python train.py --arch="resnext" --model="multi-label image tagger" --dataset="scattered letters and digits in many colours" --train_examples=195000 --image_size=32 --crop_scale_min=0.8 --horizontal_flip=false --translate=0.06 --rotation_deg=10 --color_jitter=0.1 --norm="batchnorm" --activation="silu" --depths=[5, 5, 5] --kernel_size=3 --stem="deep" --avg_pool_shortcut=true --widths=[192, 384, 768] --num_labels=48 --mixing="mixup" --init="torch_default" --residual_init="zero_last" --optimizer="adamw" --lr=0.0022 --beta1=0.95 --beta2=0.999 --eps=1e-06 --grad_clip=5.0 --cautious_weight_decay=true --steps=4500 --batch_size=128 --epochs=3.0 --lr_schedule="cosine" --final_lr_fraction=0.1 --warmup_steps=220 --weight_decay=0.2
Rows from block 4 of a small multi-label image tagger, named by matrix and row number. Rows with one number belong to one channel. Each number is 128 + 24 x the weight over its row's rms, rounded and kept within 0 to 255. All counts start at 0. Numbers have three digits each. After the name is the row's rms in percent of the matrix's.
After each channel's rows are labels from the 100 images, of 14976, where the channel reaches its highest value: "top examples" is what is common among them. Only what is clearly more common there than usual is listed. The data: scattered letters and digits in many colours. In brackets: how many of the 100, against the usual share in percent.
# convs1: grouped (4 groups) 3x3 conv (model.blocks.4.convs.1.weight, 96x24x3x3, each kernel summed), inputs within the group 0-23
# convs2: expand pointwise conv (model.blocks.4.convs.2.weight, 192x96x1x1, transposed), outputs 0-47

convs1.88 112:118120092127071129131102123131137102086114135133122071135129083130146123
convs2.88 102:116180150091094148129188131135127105092145159100136107108100109153158132108099118130131131134119107105149133123101153144137131160136162156179121
top examples: black (45 vs 19.7); the character L (27 vs 9.2)

convs1.6 077:086106115089105119114130097119085114085101127114114117087106106115116122
convs2.6 074:096126147148114106087117120144121148152120139117130121100157127092128158179128163149102107170086146109116148126117102136132119138110125125154101
top examples: red (96 vs 39.4)

convs1.80 119:111092092104136072131130104123088145133114125137121122122127067106124124
convs2.80 098:118177150107151105140188144141124114153151110125169129109111132135144127130114087143113099124121077158141129120136154154103144144136122168090144
top examples: green (72 vs 39.1); teal (65 vs 40); the character N (49 vs 9.7); the character M (25 vs 9.4)

convs1.87 055:111130121099101111137172124081124123133128116081105096097096104111108141
convs2.87 123:107101123135130121159137124103125098124082129120115129125083142155137129159135138113175118150115137149072088137156129123121108153123136146129190
top examples: green (76 vs 39.1); orange (42 vs 19.3); the character 2 (31 vs 9.1)

convs1.56 096:092112129146105145138099097106075096096135128162090124126120116099119120
convs2.56 109:125102087152149097098156121122148122115123108182137150149087171139144119143092156116134140093112100154146113133186106152124123145144159128118155
top examples: purple (63 vs 19.7)

convs1.58 081:123113122115101111109117137103141094105062101132127155077123111134107117
convs2.58 108:144098139135048153115125116162147132145130107078147117132122071128121118114143167134106118172126149089120119115156136126136121121148104152123135
top examples: green (66 vs 39.1); blue (44 vs 20); the character C (30 vs 9.7); the character U (25 vs 8.7)

convs1.33 096:106136123122088111112085150117146114101121072118139103106098120118093105
convs2.33 090:104101104137131097066118160135152135062074104124145138122111112144148123112114140115149107140153142169125105172160099129169129128151171114127145
top examples: red (64 vs 39.4); the character S (26 vs 9.3)

convs1.20 091:081127103124097114117082118108123115110102091125092126120117128104079122
convs2.20 096:118161136119108096129152131144164107079105146148165114118137138187153133137112138100169109156162091150102137170154061148176118107119154131128163
top examples: teal (66 vs 40); green (65 vs 39.1)

convs1.78 084:136116136128098079104161090075111147166127145113146113102124132108127122
convs2.78 082:124138108118120138118070110133105075097100133128148138155097151124098114214127154104116123180108122160111118107087156162173144141127124150146108
top examples: red (74 vs 39.4); brown (72 vs 19.9); purple (45 vs 19.7)

convs1.74 075:113122132143141090113112148107117098064114130130109132085152101110116095
convs2.74 101:160127137145154184138146117137133175170132125188137156125159155104126135101130116128123122074151120096105128099120166126122116102115119129107129
top examples: red (84 vs 39.4)

convs1.93 105:134139142123117099137133076125130103105139158117102069121077143134121111
convs2.93 112:107114116116136134125117142103142112084092127160114122134092158106146127120087158140113127157120121152132134138136133130172124120116169114113141
top examples: red (84 vs 39.4); orange (43 vs 19.3)

convs1.7 131:096095124101051115124139124120130119099096128124093120114116122141112104
convs2.7 091:141116153113148149145088111153073112125155117124111138141098153135219154182116157142146135120126140142140144173149116172141082155128147162089107
top examples: purple (46 vs 19.7)

convs1.52 088:091118116100090105136125102087098096123110108095101099126105144098132126
convs2.52 138:090111110133161087103112133095150125072112128150128127126117140129130109136150172126138131122125129110116096135159086136158111104130158114113194
top examples: green (67 vs 39.1); the character L (36 vs 9.2)

convs1.95 115:110089081100124117118132100104105129115093133117113108139126072093117119
convs2.95 095:115182147110126126125202120171139116116159135090141128136118097174150177142105106133149131143102098121131129127110146165107131176120127177121131
top examples: teal (79 vs 40); the character M (30 vs 9.4)

convs1.17 086:123094099124108130133118086139122098095094086094130119082109132120111110
convs2.17 094:101107154110120128111096162152161125104088176109132146095145113165097147145140111108150124138119148106086126098078144129159124133132129126182154
top examples: red (95 vs 39.4)

convs1.72 104:117100119156119110123128080118127154101117147137125122132066082137155110
convs2.72 091:139168135089097166154161131096082140141101161120106100129157130136148164119096120147078111110113105159132134105123160157105156119137122109111128
top examples: red (66 vs 39.4)

convs1.85 086:118113130080087098127166106088104153146134138096150100139111128112107126
convs2.85 105:150139144099149082126096121159173096123122132120114147138117134147087139142119114104124131118146126161115113099100122115098123128151118124173161
top examples: teal (81 vs 40); the character M (38 vs 9.4); the character T (25 vs 9.4)

convs1.75 095:115092134154116134116111107107124131127141097162133089136066142118128082
convs2.75 085:130135142121141168129092127117094166114071164183122133148184113133132121112136120129119139127152092096143116138129141135142122071119099075112136
top examples: green (72 vs 39.1); yellow (42 vs 19.5); the character Y (29 vs 9.1); the character X (26 vs 9.4)

convs1.22 107:091101120112066118121149111124114109076120119115097110112108122106123103
convs2.22 079:150104128102130139128076115147109103131109104099114117142124163169176174149106163121133111106147136145137120169192130163138068134130180127119135
top examples: purple (100 vs 19.7); blue (45 vs 20); black (40 vs 19.7)

convs1.30 098:087133126118101169127082130150140145105069117118147105128137115137107101
convs2.30 079:109125114128126110113132122125135139084117134147132112131090121125135124124081150106145105135165122175129077144164133155140118135137191126112143
top examples: red (93 vs 39.4)

convs1.2 081:107111114101112109120110122099128110102110076092137109067123110118124109
convs2.2 094:098140144096108158162116159109148173177105184126132120130140140151122188131129119145102117076139131109131128045107164159095120135137115133125114
top examples: red (95 vs 39.4); the character M (26 vs 9.4)

convs1.69 090:150134143129116157127149193158164147125154156152127155130157147135158130
convs2.69 078:165113150113053159105146133107104141145100202068153129115118123134139118151103086093131136166119109111126125148125140119134176148109104095192121
top examples: green (68 vs 39.1)

convs1.9 126:090145113126090126128094161100138091127122117106091125115097123130079109
convs2.9 091:109152142087144122128162139136118162096165126184153121145129122166174139145123101112125119141111103115119121182175098139130130144145157156119149
top examples: teal (73 vs 40); the character O (27 vs 9.1); the character C (27 vs 9.7)

convs1.63 089:104134132113109113126139125105123091101059120120137141070135120111118103
convs2.63 117:102133121134136128136130126089104162139126117169145139130111152125125141139098156133114139125107122083123094148148153143096126124128142132137151
top examples: green (77 vs 39.1); the character C (42 vs 9.7); the character O (27 vs 9.1)

convs1.68 110:152110101114101105098138126104135066108094115093091132121124106141121114
convs2.68 108:110128120123101117105113140103128156124088124134127130126119164134125137140152176137155130123121134128115085129147149156139094119132166162109165
top examples: green (64 vs 39.1)

convs1.27 096:085133107159099134111115133100133132104114145108131110113115135115057099
convs2.27 079:151159124130132102112132116158147111089100137122122146111112129156174162142137156126144123132113119141097086121144135157169118160121157133171143
top examples: purple (86 vs 19.7)

convs1.64 073:124111076100102118088130117118140091100104133085097117124138133121102153
convs2.64 087:147141110092099124139121147158134129167101122099083149110137158135155121168171120122157124127131152156130127133139169151087126096143109105165127
top examples: green (66 vs 39.1); count: six (38 vs 16.4); the character Y (26 vs 9.1); the character C (25 vs 9.7)

convs1.10 108:107133102118056125126112112128111120112110113107081127100105125129087124
convs2.10 083:106127137119133120127158126177140142111161143124150092130129093161178121134153135126126113125119095160115141176132076151138112143131137133119144
top examples: green (78 vs 39.1); the character C (36 vs 9.7)

convs1.36 091:120135126087105113123121101121088108128117119076125125144072102109122096
convs2.36 114:089080128131155078141141113127116132127140134149138143188130137110141069151120118109117121104091100120124126185139107080101140143112111123185138
top examples: teal (90 vs 40); white (44 vs 19.4); orange (41 vs 19.3); count: six (35 vs 16.4)